From a checkpoint of a small audio captioner.
Model: log mel input, encoder arch nf_resnet, encoder norm none_scaled_ws, encoder depths [2, 4, 4], encoder widths [48, 96, 192], decoder norm layernorm.
Training: 9500 steps, batches of 128.
Data: trained on chords played on synthesised instruments, 52083 training examples, 23.3 epochs.
Rows from block 5 of the text decoder, named by matrix and row number. Rows with one number belong to one attention dimension. Each number is 128 + 24 x the weight over the matrix's rms, rounded and kept within 0 to 255. All counts start at 0.
# v: attention query, key and value (stacked) (decoder.blocks.5.attn.qkv.weight, 576x192, the v third), inputs 96-191
# proj: attention output (decoder.blocks.5.attn.proj.weight, 192x192, transposed), outputs 96-191
v.150 [ 93 145 166  88 146 136 125 101 133 115 182 132 144  59 182 159 139 173  93 154 104 108 125 150 105 117 144  80 135  96 154 135  66 145 130 155 128 182 104 128 122 104  80 153 130  83  74 143 130 167 128 128 187 110 114 100 122 107 158 175 142 153 161 114 111 143 133  68 139 130 146 111 170 157 183 124 117  88  98 179 107  97 164 118 132 117 123 112 132 126  99 155 153 149 132 155]
v.151 [102 103 117 115 158 100 142 114 115 119 152  80 145 132 117 116 151  88 124 126 103 121  64  88  77 156 149  64 143 149 121 103 154 125  91 137 136 152 159 107 148 108 177 160 148  83 117 107 120 114 124 118 155 115  87 109 141 128 124 191 138 116 136 154 191 132 135 173 127  81 102 147 110 121 117 113  60 109  78 166 144 107 122 140  94  94 126 105 152 114 115 126 154 125 117 116]
v.152 [127 120 137 104 133 151 114 125 129 168 128 179 150 149 144 193 121 122 103 173 148  82 130 135  92 131  93 130 170 163 111 154 112 142 139  80 132 131 143 129 120 141 136 179 135 147  69 159 151 125 134 151 127 149 136  98 135 149 117 110 145 170 147 165 116 116 127  97  81 103 113 137 130  94  91 129 140 140 139 115 167 123  87 114 124 117 151 101 125 150 126 149 153 122  96 137]
v.153 [125 154 113 160 121 121 122 122 148  83  89 149  95 127 112 138 171 119 144  88 106 115 123 115  86 137 122 142 120 144 143 142 114  99 165 107  80 155 182 155  94 135 157 133 129 115 143 122 140 120 119 135 121 147 104  88 146 112 118 142 110 144 133  78  99 158  96 130 117 187  83 120 105 105 142 130 150 131 108 102 151 146  92 145  85  99  85 196 167 117 117 147 138 125 131 149]
v.154 [125 112  76 162 145 111  71 128 120 135 133 142 159 112 121 105 157 118 134 112 135 119 146 122  94 121  89 141 159 121  95  86 127 128 147 109  84 124 133 147 127 150 153 107 121 122 144 129 158 138 123 167 120  74 113 152 153 151 171 107 169 145 113 158 121  90 132 137 130 133 122  98  99 104 110 136  79 103 135  75  72  92 145 117 134  92 126 120 153 184 132 143 148  95 120  92]
v.155 [ 83 123 100 172 106 124 157 151 139 158 119 177 133 161 142 104  60  83 113 157 128  77  97 136 152 128 135 172 109 193 133 151 117 142 159  96 145 146 139 146 131  57 122 141  97 110 136 106 162 158 121 140 156 172 142 165 175 145 109 148 131 126 194  79 125 153 112 112  98 134 142 129 173 116 136 140 146 118 123 157 125 114 125 134 127 132 136 159  93  97 146 139 158 141 144 125]
v.156 [167 151 146  87 164 138  56 158 113 151 131 148 162 127 132 145 131 141  89 175 121 116 159 130  81 141 117 143 146 101 112 111 117 134 137 138 105 102 146 102 169 139  78 119 121 111 101 116 141 112 146 114 123 151 101 101 139 146 119 113 170 103 191 144 106 110 180 122 179  97 136 113 150  67  68 113 118 109 103 113 158 138 102 116 135 113 139 148 123 143 123 151 157 159 114 101]
v.157 [137 131 185 115 166 142  90 119 129 133  92 117 105 141 156 113  98 192  80 137 156 141 158 125 133 140 135 110 161 107 135 116 128 118  81 128 155 126 148 146 155  94 105 119  93  83 148 146 126 142 171 133 106 118 122 146 140 164 166 103 179 121 116 115 100  93 136 110 135  75  58  83 113 128 156 121 123 157  61 139 114 125 177 153 150 116 121  94 120 111 106 127 102 158 162  80]
v.158 [126 116 141 178  98 139 197 130 101 157 139 118 139  87 110 134 110 146 137 137 164 142 126 103 132 115 170 105 139  90 130 119 136 122 114 145 129 129  93 128 108 156 136  92 121  98 128 141 139  87 115 150 138 178 144 153 124  92 152 123 128 162 102 101 117 153 120  79 101  97 180 151  90 136  97 116 138 131  90 182 120 141 191  91 147 173 150 127 100 157 131 151 121 104 132 145]
v.159 [109 102 130 113  90  96  99 118 111 125 162 167  70 156 144 119 169 144 143 158 134 137  70 137 141 117 158 137  98 137 127 126 127 164 130  84 112 127 130 151 135 169 109 138 163 127 161 114 116 118 163 113 134 151 127  75  93 134 131 164  96 144 140 141 130  78 120 119 175 175  98 102 135 103 116 154 158  69 126 127 161 108  99 131  92 124 120 164 124 111 134 118 145 153 109  93]
v.160 [163 133 158 148 156 111 134 113 132  95 134 167 141 171 116 110 138  67 153 153 143 147 126 120 144 125  99 106 111 129 128 122  74 149 117 145 122 119 154 138 138 122 139 133 171 154 138 144 136 112 113 137  62 167 124 134 129  78 108 150 107 132 125 141 160 110 122 132 114 139 126 144  99 156 143 126  96 167 133 125 135  92 178 158  82  97 146 136 166 112 140 151 136  86 147 147]
v.161 [135 125 159 134 100 129 106 139 122 137 105 120  98 119 108 148 171 127 128 137 140 137 107 138 152  96 159 100 146 142 116 107 129 108 133 102 159 103 123 144 105 126 142 121 146 117  99 100 126 160 125  88 114 162 124 153 181 125 115 132 144 107 128 108 101 159 134 141 167 179 163 125 123 125 114 175 150 136  98 136 165 175  94 113  93 182 194 145 139 135 129 131 136 146 141  80]
v.162 [137 151 126 135 105 103 125 148 150 151 110  87  92 131 140 156 138 159 118 152 131 124  92 163  88  83 145 154 150 143 163 125 110 105 126 138 163 128 119 124 124 133 141 147 143 138 113 119 125  80 143 142  78 137 174 112 100 118 115 133  90 151 134  72 145 123 150 103 134 121 128 127 100 128 124 169 148 117 137 138 154 111  69  79 168 121 136 138 173 144 119 150 104 131 154 103]
v.163 [156 127 159 154  94 102 137 148 114 118 120 155  88 117 141 152 145 113 137 153 146 121 138 158 108 125 120 105 146 148 148 103 123 143  97 107 140 139 124 138 123 151 133 128 160 118 143 189 124 121 176 128 153 120 117 114 156 161 118 139  86 147 135 115 138 109 113 107 117 187 136 109 105 135 162 141 114  85 155 131 147  79 118  97 138 157 153 135 107 151 148 144 157 105 128 105]
v.164 [136 123 113 121 109 137 114 103  91 162 140 108 143 129 131 145 145 153 129 135 130 110 109 121 158 127 149 148 126 113 137 138 140  81 145 130 120 139 116 135 171 135  97 124 146 118 137 111 178 144 107 125 162 134 162 134 128 140  84 190 152 102 111 109 135 143  94 102 165 145 135 125 136  93 136 109 142 142 129 124  91 139 104 151 139 150 150 130 124 176  91 133 118 115 132 104]
v.165 [117 100 121 141 101 101 122 124 126 166 107 131 126 128 133 126 123 114 157 140 135 165  98 143  95 142 115 120 130  85 138 106 136 124 136  90 107 119 113 135 102 154 151 191 130  83  70 170 112 114 130 164 139 102 145  84 111 107 122 138 130  95 157 123 114 107 167 153 144 112 142 179 157 146 144 139  77 119 148 165 142 146 124 104 109 136 154 149 144 149 137 125 119  98 138 115]
v.166 [141  88 131 124 105 145 102 156 145 107 159 130 123 147 153 103 138 110 143  80  99 115 138 107 140 135 111 143 121 149 114 142  76  83 158 127 137 112 171 130 159  93 120 107 112  93 137 124 162  85 152 122 124 128 134 123 126 125 136 174 145  92 133 111 105 117 143  96  83 114 135 109 126 163  89 143 104 120 138 139  96 126 107 134 195 125 173 100 108 154  69 108 125 170 143 179]
v.167 [108 164 126  99 134 127 140  86 132 106 142  86 106 151 136 116 127 121 132 146 128 117 103 145 123 126 161 123 120 110 127 150 100 106 136 168 145 114 122 171 154 114 145 134 124 149 121  89 150 130 121  96 132 108 107 133 136 139 122 107 120 157 135 146  97 128 125 107 137 105 111 108 119 115 158 121 138 133 104 152 115 115  95 114 160 143  87 174 151 127 148 131 125 116 135 124]
v.168 [118 148 133 111 127 151 118 106 118 117 144  91 118 128 159 118 105 153 110 110 145 108 121 149 144 135 139 141 130 112 112 118 174 111 106 157 133 152 156 142 165  86 108 102 123 146 169 100 141 165 127  97 113 100 150 132 105  73 133  87 122 127 135 127 110 154 110 120 140 102 130 127 153 114 130 136 133 170 125 148  80 163 113 133 113 126 152 146 104  83  93  98  84 137 142 143]
v.169 [160 114 117 113 119 140 139 108  86 153 136 117 115 144 133 109 153 124 105 108 134 153 167 121 111 140 132 115 127 138 178 137 161 167 148 120 122  80 112 116 140 155 138 118 164 143 133 124 141  93 151 117 107 154 143 133 104 195 144 120 137 119 110 120 120 155 118 125 128 123  87 138 110 141 172 151 145 155 125 134 126 168  84 115 129 185 144 139 147 145 160  77 100 138 127  72]
v.170 [101 112 124 117  76 109  94 143 152  99 138 171 152 151 150 110 123 108 133 143 134 149  90  88 100 146 138 149 132 106 104 152 116 101 166 111 131 114 116 118 168 115  74 138  80 149 130 149 118 126 106 126  98 175 114 106 109 118 155 179 152  83 125 126  88 153 155 103 105 167 150 162 128 129 132 123 106  92 146 147 131 112 103 124 112 147 114 119 135 156 177 142 131 149 122 140]
v.171 [169 138 118 148 116  82 125 113 111 149 155 109 152 139  99 119 170 100 102  92 119 146 113 149 136 157 159 130 102 110 163 114 159 126 163 129 114 155  99 132 103 113 129 115 101  96 128 149  93 153 139 143 103 125 121 125  90 143  90 126 126 153 123  57 112 165 129 113 127 198 144 149 171 136 186 113 105 143 111 170 127 163 154  72 150 128 126 182 136 116 124 113 126 160 107 136]
v.172 [ 88 130 171 128 162  92 120 145 127 124  97 174 165 135 151 129 123 116 140 153 133 121 159  82 108 131 117  94 121 108 158 140 130 120 110 164 114 112 127 129  78 114 165  96 145 156 163 141  99  99 173 144 161 130 135 142 113 112 171  99 103 125 134 153 155 102 184 138 119 146 117 118  93 120 134  92 110 130 119 110 128 118 178 118 117 109 143 120 108 131 151 104 137 155 138 143]
v.173 [143 171 113 133  99 146 127 140 141 119  84 135 121 125 127 140 117 117 112 146 140 143 133 171  88 110 139 115 123 144  97 179 132 144 126 133  91 157 128 103 156 112 156 140 121 106 114 155 108 150 147 148 153 165 156  94 147  96 151 110  70 117 131 148 154 145 165 110 122 119 147 138 113 109 130 125  98 127 151 145 128 143 130 123 128 111 176 139 131 138 148 126 153 102 146  70]
v.174 [127 152 107 145 122 140 104 163 156 154 120 133 106 103 116 160 133 114  93 125 153 144 140 124 134 104 141 138 126 152  98 131 148 110 107 104 159 123 157 117 138 142 100 161 169 165 104 107 140 145 118 102 158 138 150 127 147 121 130 104  99 109 129 121 139 121 133 117 135  89 120 114 108 143 107 148 186 104 123 148 132 173 114 146 140 121 137 110 118 124  85 127 119 122 168 102]
v.175 [137  77 114 124 157 115 141 122 119 154 141 103 154 109 147  80 145 112 124 100  99 107 133 105 103 136 106 134 137 118 127 181 147 149 144 129 137 116 154 130 127 152 174 121 102 157 158 103 156 137 130 114 144 112 121 159  92  97 145 135  81 126 133 114  88 161 137 118 122 137 119 148 135 118 148  79  98 128 147 131 111 110 165 105 131 143 122 132 113 159 143 136 111 145  60 103]
v.176 [112 140  98  88 137 113 166 130 133 150 139 108  99 112  98 101 188 169 137 169 120 176 174  82 121  84 138 170 150 160  87 131 101  87 123 202 110 157 124 111 114 109 109 125 157 134 132 135 144 104 132 155 147 154 162 105 122 135 102 105 182 129 155  81 122 144 122  86 121 126 109 103 139 113  98 158  95 130 135 123 131 176  82 120 137  89 143 117 179 134 108  71 114 153 128 117]
v.177 [119 138 110 122 131 125 143 125 110  80 124 119 115 132 118 130 153 123 155  78 150 130 186 147 183  72 119 121  83 113 131 143  90 113 108 124 136 140 107 167 118 152 103 118 115 131 107 105 148 120 167 148 134 128 152 190 100 101 103 144 117 166 104 130 136 124 114 124 139 124 154 125 152 102  92  96 120 179  89 163  87 132 139 132  88  87 141 162 124 125 103 115 134 155 165 144]
v.178 [130 104 141 107 129 173 105 168 147  95 154 148 105 150 145 148 152 128 143 152 105 126 168 138 100 119  96 133 132 129 100 129 170 118 148 127 156 100 106 119 108 123 113 130 118 141 132 142 113 133  78 123 153 115 149 113 136 141 112 117 139 145 129 127  97 136 168 109 148 101 112 174 136 163 133  92 136 112 122 131 169 139 122 101 119 130 110 142 152 133 136 100 112 123 159 109]
v.179 [115 159 107 137 118 138 131  83 105  97  96 166 156 146 122 159 127 115 106 143 129 147 173 118 106 128 134 166 113 143 132  86 116 113 116 168 142  79 128 125 114 117 126 149 115  97 139 141 136 173 141 141  99 100 133  95 117 138 123 130 113 119 114 118  96 157 113 144 157 135 123  96 151 118 112 137 194 119 109 108 155 138 134 113 101 128 143 113 117 110 139 132 109 161  94 122]
v.180 [138 138  74  93 104 157 140 129 107 123 187 119 169 136 145 133 137 177 109 146 152 122 102 125 138  88 129 129 136 160 107 118 120 120 151 143 125  89 131 122 182 130 127 147 157 137 113 107 131 138 142 133 132 115 122 123 127 137 147 126 113 156 121 117 124 132 157  98 113 116 157 153 114 132 123 109 178 112 128 152 137 164  97 138 144 111 123 163 158 140  99 147  94 171 124  87]
v.181 [ 82 161 149 151 121 130 159 127 151 125 114  89 145 139 117 148 136 147 142 111  89 118 134 134 142 124 161 161 145 112 129 154 125 132 163 130  86 150 119 136 111 114 119 100 111 103 157 124 124 101 126 143 146 121 115 101 112 144 100 114 127 105 103 112  93 150 103 139 157 124 105 113 167 126 124 125 153 137 148 134 158 149 134 150 148 120 146 126 135 153 130 122 132  87 106 119]
v.182 [102 166 139 128 154 117 152 117 105 121 129 127 138 110 108 103 158 136 162 101 149 148 141 141 123  88 108  59 127 100 129 141 106 138 107 118 107 180 143 142 146 119 149 154  94 116 160 118 159 151 120 136 137 137 121 137 136 115 150 135 143 100 106 120 140 126 142 118 141 112 157 150 155 112 139  89 138 160  97 131 118 140 135 130 115  89 160 131 146  93 148 112 130 190 106 134]
v.183 [129 128 145 111 115 122 143 113 178  96 130 123 170 115 132 160 172 145 114 135 163 139 128 125 151 145 132  93 166 144 145 117 113 116 149 131 145 150 106 151  90 110 135 123  87 124 136 112 102 134  70 132 152 168 139 129 127 159  85  98  90 133 130 101  70 115 113 102 136  87 150 122 119 100 175 127  94 137 135 147 175 132  83 159 176  99 110 102 115 132 152 141 172 171 119 140]
v.184 [ 79 110 155 103 132 101  80 103 133 131 133 131 159 145 140 124  91 134 139 114 143  94 142 109 125 142  92 139 141 130 141 105 114 133 139 137 152 120 156 116 123 109 156 146 128 122 139 124 105 101 131 120 105 146 119 134  90 144  94 113 136 162 122 159 160 139 124 130 118 125 152 120 148 122 127 105 161  69 136 128 123  97 124  96 121 169  81 135 146 123 158 141 102 122  97 167]
proj.150 [148  73 104 135 176 119  93 148  97 122 162 149 103 159  93 125 136 127 111 148 142 149 156 135 159 106 167 126  90 156 147 122 154 159 131 121 110 122 108 104 103 141 187 121  89 136 125 116 148 124 144 153 116 186 140 171 118 155 134 135 113  95  97 134 112 150 160 152 123 127 127 172 158 166  81  85  68 150 106 128  91 188 157 148 114 131 133 122 146 114 181 109 101 142 129 121]
proj.151 [106 163 140 131 134 114 101 130 135 130 108 165 111 128 103  86  89 130 157 134 140 152 127 145 109 104 142 130  73  82 125 151 129 153 143 126  86 103 114 120  84 144 102 134 104 141 111 120 152  94 121 141 147 162 143 134 132 111 134  98 144 134 103 102 140  99 146 177 152 137 128 101 127 116  96 137 155 104 159 109 173 136 135 115 135 164 116 172 115 112  92 174  93  97 149 169]
proj.152 [ 95 138 131  95 112 119 133 130 147 133 126 113 141 140 119 137 134 110 169 133 146 159 104 131 181 155  90 151 129 137 136 148 133 149 126 131 125 134 102  90 129 128 136  86 115 161 167 107 116  74 108  84 125 125 170 139 136 131 134 144 130 107 114 144 114 113 118 134 142 191 154 130 129 149 168 121 105 146  97 135 146 109 106 117 125 123 132 136  91 120 134  88 111 105 160 139]
proj.153 [135 137 103 110  89 134 148 117 148 135 115 121 153 123 155 158 119 114 136 122 159 140 146 166 123  98  80 131 141 125 124 106 119 143 147 162 146 112  96 126 156 177 109  95 138 147 131 129 148 149 103  96 144 150 162  92 119 124 125 118 152 136 156 144 148 117 155 119 158 115 129 142 172 150 164 132 119 169 161 122 126 105 126 127 134 132 181 118 118 151 108 126  98 134 152 105]
proj.154 [ 97 131 154 105 100 140 123 114 146 121 128  87 128 115 122 112 134 122 144  90 161 123 132  96 185 137 165 123 141 115 172 163 133 159 140 119 126 154 135 102 111 151 119 197 105 130 121 110 112 118 139 111 157 154  94 132 127 135 134  96  98 124 159 126 166 180 124 168 136 152  71 116 112 136 111 136 142 155 145 195 177 124  90 120 118 157 118 141  93  91  95 128 135 150 126 168]
proj.155 [149 104 131 134 135 145 173 128 164 126 130 109 159 112 160 123 160 104 110 102 136 145 124 136 166 145  87 109 169  66 137 149 103 171 154 137 107 123 144 102 157 170 151 127 112 139 167 150 131  95 121 111  88 150 123 124 139 117  90 128 116 153 122 174  97  73 120 129 133 129 137 165  92 158 127  92 139 147  77  97 164 148 111  93 123  89 121  92 127 146 111 122  79 157 172 194]
proj.156 [123  99 162 159 143 151 170  80 125 130 127 142 107 158  97 158 111 109  87 121 126 164 101 131 131 120 114 142 114 119 140 135 155 117 138  84 138 178 100 113 121 152 117 150 139 117 128 171 152  83 101 179 140 136 197 146 117 114 131 160  76 166  91 114  95 151 146 135 107 115 109 120 137 156 153 135  89 148 111 143 140 130 108 127 124 159 149 114 154  96 134 117 136 116 124 133]
proj.157 [128 140 144 147 114 161 150 104  83 146 131 148 163 138  94 162 148  83  84  99 108 130 119 127 136 126 108 122  92 142 145 143 132 136 151 126 133 153 110 117  71 107 154 144 156 141  99 133 128  77 168 145 145  91 123 173 159 106  94 137 112 103 147 107 118 131 146 105 122 136 161 148 144 109  78 134 139 133 134 167 118 127 128 144  91 128 101 156 125 152 105  85 125 147  97 131]
proj.158 [130  94 112  90 116 115 113 144 158 129 134 118 128 118 138  99 126 179 115 159 124 127 149 132 134 135 164 127 134 140 134 178 105 123 158 151 162 117 103 152 139  83 148 137 122 116 125 118 116  92 110 121 142  81 135 126 105 101  91 152 117  52 120 125 107  82 125 183 123 119 115 135 171 138 131 137 132  96 135  97 124 131  82 158 169  90 132 129 188 153 175 142 124 117 111 103]
proj.159 [135 157  82 122 128 130 137 143 157 106 136 133 124 140 104 153  64 136 161 123 103 135 158 141 101 100  68 125 113 149 106 128 137 100  99 121 109 108  91 113 152 125 145 115 158 142 112 153 119 142 125  96 110 179 133 154 142 129 159 135 121 128 116 160 144 111 113  95 130  87 131  82 142 105 153 119 110 141 149 137 153 110 148 149 146 134 145 119  96 116 136 160  87 111 150 127]
proj.160 [ 77 130 147 120 163 105 154 139 138 111 118 141 109  98 126 127 126 146 128 113  81 144 153 150 147 122 124 145 168 114 155 139 142 112 155 142 127 101 115 155 132 118 109 101 104 126 142 147 105 179 137 101 149  84 110 133  86 133 134 113 175 105 152 159 119 132 116 128 149  91 171 141 142 151 153 142 157 103 133 102 100 132 119 140 136 126 128  83 127 131  78 104 115 152 144 122]
proj.161 [137 142 118 125  98 151 118 111 169 133 119 128 119 121 120  78  75  87 127 133 104 146 124  93  95 156 120 168 147 132 125 131 121 134 142 100 118 140 121  82 124 131 151 147 104 127 169 211 151 111 143 183 137 112 100 115 133 142 120  93 110 159 140 150 119 119 151 126  99  90 111 128 136 118 105  79 149 132  79 141  91 137 165 121 170 123 114 150 130 114 138 141 100 106 131 114]
proj.162 [103  74  59 144 168 160 116 112  91 119  96 158 140 167 106 138 140  99 118 121 149  96 169  87 114 111  73  89  86 109  99 141 137 148 130 102 124 150 103 178 116 162 124  85 179 125 164 180 125 135 116  98 159 128 119 162 153 127 160 112 138 134 126 168 140 179 135 125 119  70 113 130 176 131 115 108 116 104  80 136 116 141 136 183 103 144 150 123  98 131  98  80 114 165 124 117]
proj.163 [ 95 105 140 112 126 148 145 120 159 142 138 125 144 133 117 129  97 110 138 122 121 117 148 109 112 137 158 135  90 101 109 153  75 109 128 135 144 156 102 112 113 129 125 153 117 144  99 108 152 108  84 111 113  87 143 121 129 114 143 101 156 143 171 152  82 116 153 150 104  84 144 155 140 129 170 120 143 116 109 143  79 146 148 127 123 147 111 120 141  85 134 130 144 149 110 158]
proj.164 [127 133 107 138 141 130 148 162 158 135 146 126 108 141 127 134 114  64 129 155 164 143 107 135 115 109 131 127 140 125 102 114 130 164 164 117 129 118 105 115  93 115 153 145 133 146 144 135 109 117 139 140 127 159 111 139 168 160 152 116 141 179 132 135 172 153 170 110 144 137 123  97  98 126  68 148 140 117 103 131 176 145 173  88 110 129 130 112 128 133 174 150 119 184 158 151]
proj.165 [134 134 137 133 111 151 145 131  94 140 176 186 106 112 113  90 148  73 112 142 107  63 160 139 117 129 126 125 105 151 149 130 151 118 123 160 118 120 112 135  91 133 132  83 136 168 136 129 138 151 116 127 136 156  97 107 156 145 160 138 179 167 116 137 103 111 104  92  80  95  81 109  99 118 103 152 162 121  98 104 112 143  95 127 145 120 146 121 128 125 141 118 134 112 112 179]
proj.166 [112 155 123  93 120 140  93  94 139 141  94 110 126  92 128 118 113 157 122 134 199 175 126  96 132  67 160  94 108 111 149  82 148 203 117 117  95 119 103 125  85 131 128 138 144 172  95 145 151 164 141 129 128 149 121 178 181 114 142  99  61 145  97 120 144 160 146 162 167 169 125 144 145 159 149 121 166 159 132 154 197 135 131 143  91 141 110 155 122 113 126  96 134 155 123  75]
proj.167 [188 135 108 118 124 104  80 195 132 159 111 159 143 131 113 127 125 148 110 143  92 150 141  83 132 109 102 116 140 152  98 147 139 149 128 123 104 107 122 123 154 153 120 122 156  61 117 140 106 170 129 110 118 148 105 162 109 134 153 126 132 116 124 122 157 119 133 123 113 142 132 156 148 119 116 159 128 106 140  66 145 147 142 137 161 150 147 143 144 125  97 108 114 157 162 102]
proj.168 [120 156  97 127 158  91 127 102 133 138 140  89 135 134 110 108 128 129 128 122 123  94 138  79 165  93 111 106 132 112 127 111 122 155 141 102 150 100 106 147 106 149 147 127 161 126 113 139 139 109 110 131 146 142 140 134  88 144 134 144 126 135  91  98 160 114 128 144 137 126 140 129 103 153 102 109 133  96 122 106 175 117 140 112 103 125  89 144 138 165 137 134 142 153 122  88]
proj.169 [118 165 137 137 107 125 128 122 133 125  80 143 122 152 107 114 104 152 134 122 112 139  97 141 113 132  77 129 121 160  96 164 110 119 112 115 152 130 107 113 134 109 110 139 106 106 153 141 176 130 126 119 145 153 150 105 157  71 139  71 136 126 132  99  91 116 129 122 128 138 138 114 156 111  88 121 128 129 122 120 123 105 142  99 148  95 104 148 132 110 108 156 102  77 155 140]
proj.170 [161 113 109 105 138 138 137 100 123 150 116 128 110 110 140 172 126 169 140 101 133  89 165 140 147 143  53 137 158 166 114  97 121 114  80 153 104 150 135 118  93 120 157 137 148 121 117 148 131 119 147 151 161 116 132  91 142 102  95 131 100 187  98 111 140 121 128 106 141 139 104 125 123 118 127 154 124 132  83 103 160 182 124 124 131 115 115 105 129 129 141 130 121 135 143 123]
proj.171 [ 97 142 147 119 134 141 158 192 157 123 102 154 117 163 115  87 103  96 157 181  82  65 142  71 140  95 120 113 151 137 127 119  97 126 113 126 153 142 148 130 137 125 151 149 190 152 126  96 165 102 135 101 104  99 138  92 145 165 174 164 128 125 120 208 133  95 121 132 119  94 118 115 102 125 143 102 123 112 101 123 131  95 107 133 160 172 147 132 125 129 140 158 123 104 123 124]
proj.172 [149 107 105 134  85 149 106 112 128 111 150 101 114 105 128 167 153 156 159 106 120 113 106 178  98 117 166 118 165 142 119 104 156 129 132  95 104 112 146  83 174 130 126 124 120 154 105 131  92 163  98 135 163 125 118  88 140 116  93 168  82 107 144 137  97 169 108 120 115 108 156 140 124 132 166 143 128 153 170 130 100  95  72 164 149  98 102 130 130 126 102 145 145 128 135 116]
proj.173 [158 115 105 155 133  91 145 115  69 124 156 155 120 153 116 103 125 138 122 161 129 125 120  88 128 122 148 142 130 161 137 105 124 144 130 120 138 115 158 156 137 119 119 121 141 157 116 171 120 125 116 151 186 142  97 129 107 121 170 136 157 134 105 134 114 146 128 168 145 156 155  91 139 133 134 136 167 127 112 128 117  92 133 120 146 144  94 117  93 100 120  93  74 141 123 168]
proj.174 [145 125 141  93 171 131 126 113  98 113 128 135 110 172 142 108 118 101 167 108 144 139  91 105 127 139 155 113  74  97 106 114 141 102 141 157  92 139 124 160 119 147 135 103 109 125 133 156 112 118 114 111 117 147 122 134 147 150 104 120 154 136 113  91 118 149  83 172 129 147 102 154 137 103 150 137 101 135 112 134 140 112 122 139 103  89 128 143 138 108 118 115  91  98  84 144]
proj.175 [134 201 146 131  75 129 106 123  93 131 111 154 134 154 209 143 127 165 156 162 137 155 127 146 144 135 130 128 107 135  99  95 116 133 102 129 143 128 127 155 138 114  94 121 169 116  96 117 141  83 150 154 116 155 166  96 157 106 122 129 129 121 133 109 141 106 109 127 142 135 129 132 135 121 117 147 141 130 111 116 167 128 107 105 144  96 151 100 112 114 128 135 135 134 156 151]
proj.176 [145 132 135  81 115 129 109 185 159 122 151 144 174 129 136 113  98  77 131  86 134 130 107 145 139  83 144  83 128 106 149 123 170 125 145  99 165  97 141 155 160 116 124 112 116 133 125 114 163 143  83 112 158  90  84 121 119 153 142 168 166 126 110 135 105 143 136 142 108 105 188 152 105 119 149 119 122 107 104 167 104 118 155 147 141 115  94 116 113  99 134 134 112 117 134 155]
proj.177 [127 133 128 131 110 109 113 144 108 164 104 143 135 142 163  97  81 149 115 136 154  96  94 128  83 145 160 125 158 105 148 111 157 107 106 121  82 128 153 137 100 123 134 145 128 117 124 140 132 125 121  74 132 115  67 133 175 172 126  66 175 133 120 135  74 163 135 112  93 119  98 106 110 119 161 143 140 123 130 142 116 118 138 121 152 162 129  98  94 129 140  94 154 150 105 117]
proj.178 [133 162 133 100 141  95 142 117 137 134 106  92 154 106  85 145 105 128 120 104 136 112 103 138 146 136 155 127 120 131 130 142 114 150 119 173 113 131 134  96 188  97 136 123 109 126 118 128 197 139 163 126 121 151 115 155 144 122 111 129 115 108 159 111 147 146  90 122 134 161 177  97 102 102 141 165 111 119 135 115 121 109 139 133 152 103 122 120 123 116 108 144 120 142 124 118]
proj.179 [140 126 124 122 112 138 116 153 181 176 154 107 123 130 113 141 129 159 185 101 116 154 167 102 125 129 121  96 112 148  90 149 104 102 115 110 136 178 112 167 131 114 140 142 146 152 150 124 155 151 108 125 111 117 127 115 160 139 105 108 143 106 142 127 160 114 136 125 140 143 125 154 129 172 120 113  73 131 125 114 143 117 159 147 148 119  92 136 173 105 141  91 114 137 130 148]
proj.180 [111 142 124 146 115  96 139 132 131 113 143 112 141 139 145 108 143  88 138 115 127 153 165 120 147 153 117 100 121 148 137 138 136  88  86  85 121 146 129 158 120 140 108 117 122 130  95 146 122 110 145 141 107 138 140 131 101 129 117 134 158  96 141 172  92 125 124 131 122 107 121  98 100 115 124 153 146 107 136 102 142  81 160 123 130 145 108 112  85 117 131 126 125 122 161 168]
proj.181 [113 113 120 113 128 144 124 141 100 128 103 116 118 100 143 142  96 140 107 159 159 148 169 117  81 141 143 126 127 117 132 110 137 124 139 145 146 109 156 137 146 154 153 144  93 168 119 104 124 151 112 114 114 133 101 138 112 137 127 111 129 149 104 126 137  88  94 159 115 121 161 146 119 138 140  94 112 140 143 131 114  91 104 134 129 124 131 132 118 120 111 106 147 136 178 117]
proj.182 [110 105 127 113  90 160 126  81 152 134 115 134 138 141 158 128 144 104  93 139 112  97 114 141 112 138 131 105 155 141 128 165 141 112 137 149 124 120 145 115 113 110 122 122 132 136 150 151  82 139 157  93 132  94 105 109 129 116 123 124 114 144 112 154 111 126 154 124 100 112 120 122 122 154 126 135 150 129 160 177  88 132 108 122 127 137 100  96  97 170  84 131 128  93 102 156]
proj.183 [141 162 114 107 122 134 110 139 114 158 119 128 166 139 130 143 145 119 152 120 134 106 120 127  91 140 100 134 148 128 137 138 148 118 101 100 106 143 124 138 191 137 124 115 139 144  88 120 141 128 156 151 117  97 113 121 136  69 102 137 178 157 126 169 167 133 128 136 113  94 118 165 142 148 107 142 156 121 147 121  76 124 107 107 155 127 132 109 111 146 112 154 106 119 167 143]
proj.184 [171 162  79 126 105  92 136 141 123 114  86  98 118 117 122  94 150 130 131 136 132 150 128 133 144 117 116 123  78 120 151 138 132 158 102 111 138 158 101 119 126 134  99 126 131 148 127 125 103 161 130 143  95 126 105 117  93 133 118 115 115  92 148 102 118 136 120 107 168 128 148 136 109 125 122 187 124 158 120 124 139 166 153 118 110 127 132 132 122 119 112 108 156 103 152 146]